A small image classifier, trained from scratch.
Training: soap at rate 0.0027, batches of 64.
Data: trained on made-up waving flags, 195000 training examples.
Rows from block 5 of a small image classifier, named by matrix and row number. Rows with one number belong to one channel. Each number is 200 + 20 x the weight over its row's rms, rounded and kept within 0 to 999. All counts start at 0.
Before each channel's rows are labels from the 100 images, of 14976, where the channel reaches its highest value: "responds to" is what is common among them. Only what is clearly more common there than usual is listed. The data: made-up waving flags. In brackets: how many of the 100, against the usual share in percent.
# r30: branch 2 reduce pointwise conv (model.blocks.5.r3.0.weight, 68x272x1x1), inputs 0-135
# b30: branch 2 3x3 conv (model.blocks.5.b3.0.weight, 102x68x3x3, transposed, each kernel summed), outputs 0-101

responds to: rhombus (54 vs 7.2); star (44 vs 7.7)
r30.41,179,199,173,187,212,228,186,242,188,202,191,190,188,201,223,198,191,203,189,202,183,201,230,174,206,206,221,185,173,208,207,206,184,213,165,221,210,170,203,200,188,180,168,208,205,189,196,187,221,198,205,194,239,223,194,204,214,209,237,193,212,201,226,209,249,232,187,216,156,219,204,238,187,226,199,190,189,160,198,203,225,170,185,188,230,194,196,225,206,213,218,194,213,236,199,217,200,198,201,219,187,227,238,215,206,192,214,233,186,186,180,176,174,190,210,184,253,201,194,157,223,190,179,196,236,169,166,174,203,183,184,207,210,217,216,174
b30.41,205,216,184,214,170,195,226,183,190,212,198,201,233,228,188,223,156,218,210,215,221,194,203,220,201,208,193,177,202,194,195,172,178,241,181,179,192,236,215,170,206,218,197,171,186,186,212,182,189,213,184,187,208,199,184,175,191,141,217,184,204,210,204,220,206,191,189,221,188,198,176,178,205,194,206,209,214,168,150,195,188,224,181,171,208,194,238,170,216,185,215,185,206,177,212,221,223,168,204,159,210,230

responds to: circle (44 vs 7.5); rhombus (34 vs 7.2)
r30.52,202,220,212,253,205,199,204,177,198,220,217,231,227,197,179,183,193,200,195,203,201,236,170,186,202,181,163,199,200,220,183,190,198,171,214,188,216,214,211,211,171,205,206,184,205,193,186,205,195,203,239,190,202,236,181,197,195,183,189,231,208,181,192,203,198,199,218,180,177,205,206,170,194,172,237,226,173,193,218,233,229,205,224,186,161,197,193,232,166,156,194,217,190,212,193,202,182,187,190,233,186,182,194,170,200,222,202,172,202,198,202,213,182,182,191,191,207,208,221,219,175,191,219,178,223,232,179,195,203,195,192,185,199,235,215,184
b30.52,172,219,168,197,202,159,202,217,200,180,198,195,176,168,154,215,191,200,212,197,183,197,185,200,198,181,170,193,189,227,197,179,206,197,183,195,215,196,163,180,197,216,186,188,217,190,188,204,158,232,181,237,195,204,161,183,230,188,227,200,209,218,190,199,173,198,166,188,150,190,179,198,148,193,203,204,168,157,210,209,201,222,190,212,216,191,216,185,212,174,206,187,175,189,183,188,186,233,205,191,224,201

responds to: gear (80 vs 7.4)
r30.63,175,206,208,197,216,184,188,194,166,200,217,191,207,155,202,167,166,210,191,233,186,212,208,169,177,219,175,199,175,208,198,195,216,191,239,183,161,220,225,203,178,189,233,209,176,182,204,223,194,198,217,190,213,287,194,188,204,197,190,187,218,196,175,223,192,189,179,188,166,238,165,227,197,218,211,222,202,250,205,198,192,201,199,202,203,229,190,209,196,205,191,194,167,190,209,158,180,214,182,191,211,177,216,158,194,202,194,202,198,197,183,186,209,219,212,231,184,207,178,186,138,180,246,188,186,234,204,195,193,191,197,193,200,208,174,180
b30.63,199,194,193,214,175,191,174,213,205,193,182,206,159,221,184,174,181,188,200,216,198,175,184,184,204,208,168,190,172,187,194,202,181,166,196,173,190,180,153,202,185,185,198,209,209,207,201,200,193,194,182,218,171,174,203,208,230,194,215,173,193,194,221,205,233,183,196,218,169,191,196,209,231,207,193,194,194,156,152,147,196,215,189,238,188,165,178,165,160,194,177,193,184,214,194,185,174,200,218,202,231,213

responds to: circle (48 vs 7.5); rhombus (40 vs 7.2)
r30.35,179,251,175,231,203,205,197,170,183,196,185,195,198,217,196,207,183,231,212,206,191,167,214,190,179,202,229,189,196,224,216,211,179,257,167,204,187,182,183,197,201,181,161,189,217,189,237,174,217,197,178,190,253,221,194,192,205,179,249,232,207,192,209,200,233,211,233,182,183,183,201,197,222,191,219,161,217,211,213,194,192,202,219,210,156,181,151,181,210,166,208,205,166,190,178,177,187,216,206,196,196,214,204,206,183,190,176,215,201,198,226,192,185,161,240,237,187,214,215,185,207,217,199,189,172,225,207,185,185,160,213,215,205,199,217,210
b30.35,189,171,168,210,229,152,209,203,171,181,198,178,158,175,182,230,167,214,233,207,215,207,198,213,220,190,182,229,244,206,186,193,215,206,193,202,195,162,190,190,196,171,190,188,221,175,197,232,197,176,175,238,181,205,178,188,197,213,241,210,207,220,174,190,220,182,200,200,211,196,205,199,182,206,205,204,189,227,194,229,182,207,206,214,175,227,180,194,206,165,241,206,224,177,206,212,199,216,172,208,182,213

responds to: circle (97 vs 7.5)
r30.47,205,196,226,217,183,219,194,187,216,176,223,206,244,203,179,196,186,210,192,227,221,242,166,219,181,177,219,225,195,231,172,214,223,190,204,175,199,192,205,214,176,203,193,195,186,252,177,192,201,137,221,229,191,195,184,199,204,199,191,233,190,208,170,234,183,196,196,179,206,206,194,170,177,225,247,230,174,229,207,168,188,207,226,211,199,233,233,181,193,191,233,208,191,210,220,201,209,189,232,211,203,226,177,185,201,211,205,163,187,171,183,216,179,181,212,193,192,188,214,222,191,195,205,222,219,206,177,184,205,203,208,215,251,206,199,187
b30.47,219,212,199,179,175,200,194,185,218,181,185,190,160,184,190,198,198,180,193,174,228,205,173,184,184,147,184,196,240,192,205,164,185,210,207,180,222,188,179,191,178,209,228,193,210,180,175,197,176,194,151,206,176,178,192,174,186,211,188,174,184,195,190,183,151,209,180,175,193,179,215,207,181,223,175,197,198,146,181,202,170,210,215,212,199,179,210,188,217,187,215,184,173,219,194,174,177,227,207,218,186,198

responds to: gear (57 vs 7.4)
r30.37,223,211,220,199,174,181,193,227,183,188,184,223,207,213,175,178,186,219,200,195,189,212,226,185,199,208,196,202,175,168,195,204,197,222,166,205,229,193,203,207,198,182,152,176,210,146,191,204,243,186,181,197,222,239,174,181,177,221,232,198,240,184,201,197,219,236,217,189,181,198,196,176,212,237,203,187,207,189,204,246,218,191,210,163,194,228,201,217,223,202,211,204,196,180,193,194,242,215,202,203,172,226,210,217,199,210,202,235,198,205,189,201,227,166,192,164,190,238,196,225,195,195,188,214,202,173,171,221,211,196,187,226,245,197,189,209
b30.37,223,183,174,192,214,189,228,179,221,221,209,181,194,169,175,213,200,163,204,181,216,205,211,210,202,214,201,197,207,174,195,194,202,196,200,209,148,177,193,179,199,181,170,207,194,180,186,180,206,186,201,193,208,168,173,191,203,184,160,204,210,204,180,195,176,182,193,157,212,201,175,187,205,185,169,141,199,238,211,191,184,190,207,176,184,203,167,196,196,182,189,167,227,197,227,155,184,167,179,165,211,205

responds to: gear (51 vs 7.4); crescent (31 vs 7.6)
r30.14,200,204,184,186,178,194,153,241,198,245,208,215,184,214,173,195,206,209,204,184,174,201,170,214,218,226,208,195,205,212,195,210,190,219,166,259,260,192,181,197,193,197,192,212,168,211,213,208,199,249,227,197,200,217,220,214,196,205,221,185,197,184,219,163,203,208,203,191,193,179,207,191,198,201,198,193,207,202,199,206,223,169,195,162,216,224,211,222,193,248,226,190,185,220,188,231,252,195,192,190,208,201,207,196,208,164,216,206,229,213,175,190,191,226,163,175,202,180,188,168,198,217,188,221,228,177,194,205,200,191,165,211,196,188,216,191
b30.14,200,235,215,187,197,215,212,216,225,195,193,205,228,196,220,169,211,208,212,207,192,188,202,189,216,190,201,183,196,195,208,176,233,243,189,227,194,193,203,176,205,202,209,175,211,236,203,194,172,194,188,155,189,205,206,161,185,183,205,164,204,165,217,158,178,188,175,167,191,195,210,199,197,191,196,208,210,149,165,196,180,179,215,162,163,162,209,196,201,172,206,187,168,172,207,193,211,199,198,164,200,174

responds to: rhombus (72 vs 7.2)
r30.58,192,194,212,190,187,183,202,203,171,219,188,183,223,166,205,186,214,214,189,216,201,170,203,195,195,209,218,203,180,182,195,179,216,191,196,198,181,207,200,181,200,199,206,184,212,193,199,178,190,205,172,203,226,246,173,181,208,194,191,184,243,222,168,213,198,183,189,185,220,217,184,205,180,186,182,240,203,216,199,191,186,196,182,199,207,183,198,178,214,199,178,183,223,192,188,207,158,208,206,196,241,182,183,200,226,185,184,219,190,250,176,234,221,171,196,218,203,221,202,216,207,182,232,172,218,227,212,218,167,203,208,235,221,182,192,183
b30.58,225,162,179,211,193,217,162,183,209,209,194,204,172,202,188,164,185,214,188,187,174,174,187,172,182,182,197,224,186,214,214,177,176,189,213,195,236,192,183,202,193,226,222,211,190,204,196,188,199,207,202,200,180,190,194,226,172,190,237,171,201,230,205,221,227,217,218,194,209,212,222,226,220,240,170,208,188,178,161,201,197,189,184,180,178,189,181,172,168,188,166,182,215,167,194,233,169,190,192,167,219,217

responds to: circle (51 vs 7.5); rhombus (27 vs 7.2)
r30.60,176,223,230,255,183,181,203,215,185,203,220,208,211,217,188,206,182,207,213,193,221,200,214,186,181,193,211,177,214,196,203,152,244,209,199,253,201,184,175,207,199,191,165,178,227,214,197,200,218,201,210,202,202,235,192,191,176,204,234,229,207,187,185,181,189,208,228,184,185,207,186,167,217,195,267,179,223,178,234,197,195,167,217,191,179,165,188,212,202,181,216,227,183,200,208,198,200,201,195,192,165,212,194,188,180,231,193,210,197,195,226,192,220,203,203,169,154,229,196,219,168,195,181,224,194,170,200,191,197,186,199,211,208,182,211,235
b30.60,205,190,222,215,182,154,198,205,200,181,183,183,193,148,182,225,215,203,163,222,174,236,199,219,223,168,190,247,198,202,184,168,224,223,210,226,192,198,207,191,205,187,202,187,221,183,197,206,195,179,192,222,201,202,207,214,179,232,216,221,198,229,182,181,215,179,178,180,229,190,198,186,152,176,198,184,144,186,221,234,208,219,194,185,195,202,195,220,198,173,211,194,189,208,204,178,201,232,202,213,180,191

responds to: flower (72 vs 7.3)
r30.0,190,198,201,205,180,172,140,226,194,210,231,182,190,208,187,200,179,185,238,225,197,232,207,224,212,190,155,207,204,194,209,203,241,196,203,179,227,186,213,213,200,218,186,202,221,177,207,222,188,227,219,199,197,211,185,203,188,201,160,219,191,179,195,202,176,217,184,216,190,182,196,253,181,187,199,183,195,208,198,169,179,220,177,217,177,222,225,197,216,218,193,165,201,180,193,181,195,197,179,157,203,184,172,208,208,185,197,197,150,199,236,184,171,181,159,213,214,172,195,200,185,171,231,194,205,183,187,198,185,210,220,195,179,188,186,204
b30.0,181,212,218,196,215,181,182,184,176,180,227,206,176,182,196,217,195,176,175,172,210,201,200,165,201,201,229,223,207,208,214,222,172,180,208,194,185,210,195,234,217,196,189,215,178,193,178,197,186,225,224,246,218,209,216,194,206,191,209,214,210,213,197,223,184,195,218,180,208,200,222,200,268,220,167,223,205,221,241,187,226,198,206,205,184,171,179,229,184,198,180,180,180,190,203,194,207,154,205,254,206,206

responds to: flower (57 vs 7.3); ring (38 vs 7.6)
r30.54,194,169,195,206,235,193,180,191,182,177,205,198,198,198,196,201,201,170,171,235,204,186,171,190,217,182,226,240,208,183,197,188,196,200,219,152,181,211,220,203,204,203,205,231,176,199,208,222,153,168,202,214,185,192,182,183,199,203,199,187,227,204,193,201,204,209,181,224,198,203,228,148,206,195,172,201,201,185,197,222,213,181,206,179,171,174,189,226,187,163,168,207,221,218,209,188,172,233,197,187,219,209,201,185,189,201,174,207,190,185,194,209,185,208,184,219,187,194,229,200,196,170,212,259,196,228,234,217,219,204,225,203,202,200,270,193
b30.54,216,197,213,203,203,188,220,185,184,232,217,201,208,243,192,200,253,181,204,181,203,176,177,209,197,192,235,180,211,204,194,173,212,198,188,196,194,228,212,188,203,211,200,198,195,215,221,213,234,179,175,218,226,259,203,185,196,236,218,194,227,191,192,183,188,182,193,248,193,161,187,198,208,193,178,176,201,198,196,167,177,196,216,177,224,164,187,203,200,157,169,198,205,207,169,199,171,199,220,213,174,184

responds to: circle (38 vs 7.5); rhombus (33 vs 7.2)
r30.33,187,210,235,190,186,197,167,213,175,188,223,197,235,163,208,198,220,212,202,218,191,221,173,194,236,156,221,195,182,213,181,179,257,169,225,202,203,220,233,197,209,198,199,198,202,200,182,213,182,192,214,211,185,230,201,187,175,217,186,183,202,211,169,205,212,195,213,212,196,182,218,197,178,216,220,212,201,192,205,201,212,181,214,194,176,215,225,232,196,198,211,188,208,234,204,162,179,211,177,204,188,200,169,191,181,207,181,187,219,227,243,189,191,188,198,175,213,207,224,199,192,187,195,217,202,206,177,165,170,192,199,240,198,207,184,189
b30.33,200,218,171,202,203,212,191,191,206,200,209,205,173,199,188,215,195,204,173,202,149,204,185,164,161,196,186,179,174,180,182,179,182,185,209,190,219,181,194,173,158,174,176,209,188,203,198,160,207,186,213,220,202,202,167,195,177,224,209,179,163,178,169,212,232,190,195,170,182,187,193,201,161,227,180,198,192,168,189,196,202,192,183,178,215,145,226,181,185,169,188,193,226,211,181,190,201,218,184,199,190,176

responds to: circle (36 vs 7.5); corner square (28 vs 6.8); rhombus (26 vs 7.2)
r30.13,201,232,200,235,201,180,212,219,241,222,213,189,165,197,187,179,159,174,192,179,183,201,181,250,178,180,229,212,176,218,187,182,176,222,170,211,210,177,180,214,206,190,204,204,193,188,171,189,211,203,183,185,225,170,195,219,197,178,236,218,188,189,176,199,169,212,215,177,198,195,191,201,210,197,214,185,213,194,206,190,164,191,250,212,255,198,195,219,212,231,193,215,217,226,203,224,204,228,219,176,194,181,202,172,223,221,209,222,217,194,177,196,179,218,193,200,159,227,181,190,198,185,225,192,219,179,205,202,170,240,197,169,188,212,205,212
b30.13,163,207,175,190,180,227,228,228,225,195,191,215,197,201,185,230,213,180,170,179,180,194,227,243,186,183,195,187,188,185,225,174,186,158,186,193,172,216,243,176,185,210,182,201,195,208,199,151,185,226,193,206,214,208,204,200,203,149,203,218,227,208,209,227,195,183,196,227,198,192,203,201,173,174,192,207,198,210,201,199,207,246,182,179,172,195,206,190,173,162,228,225,178,200,190,202,207,207,191,194,205,233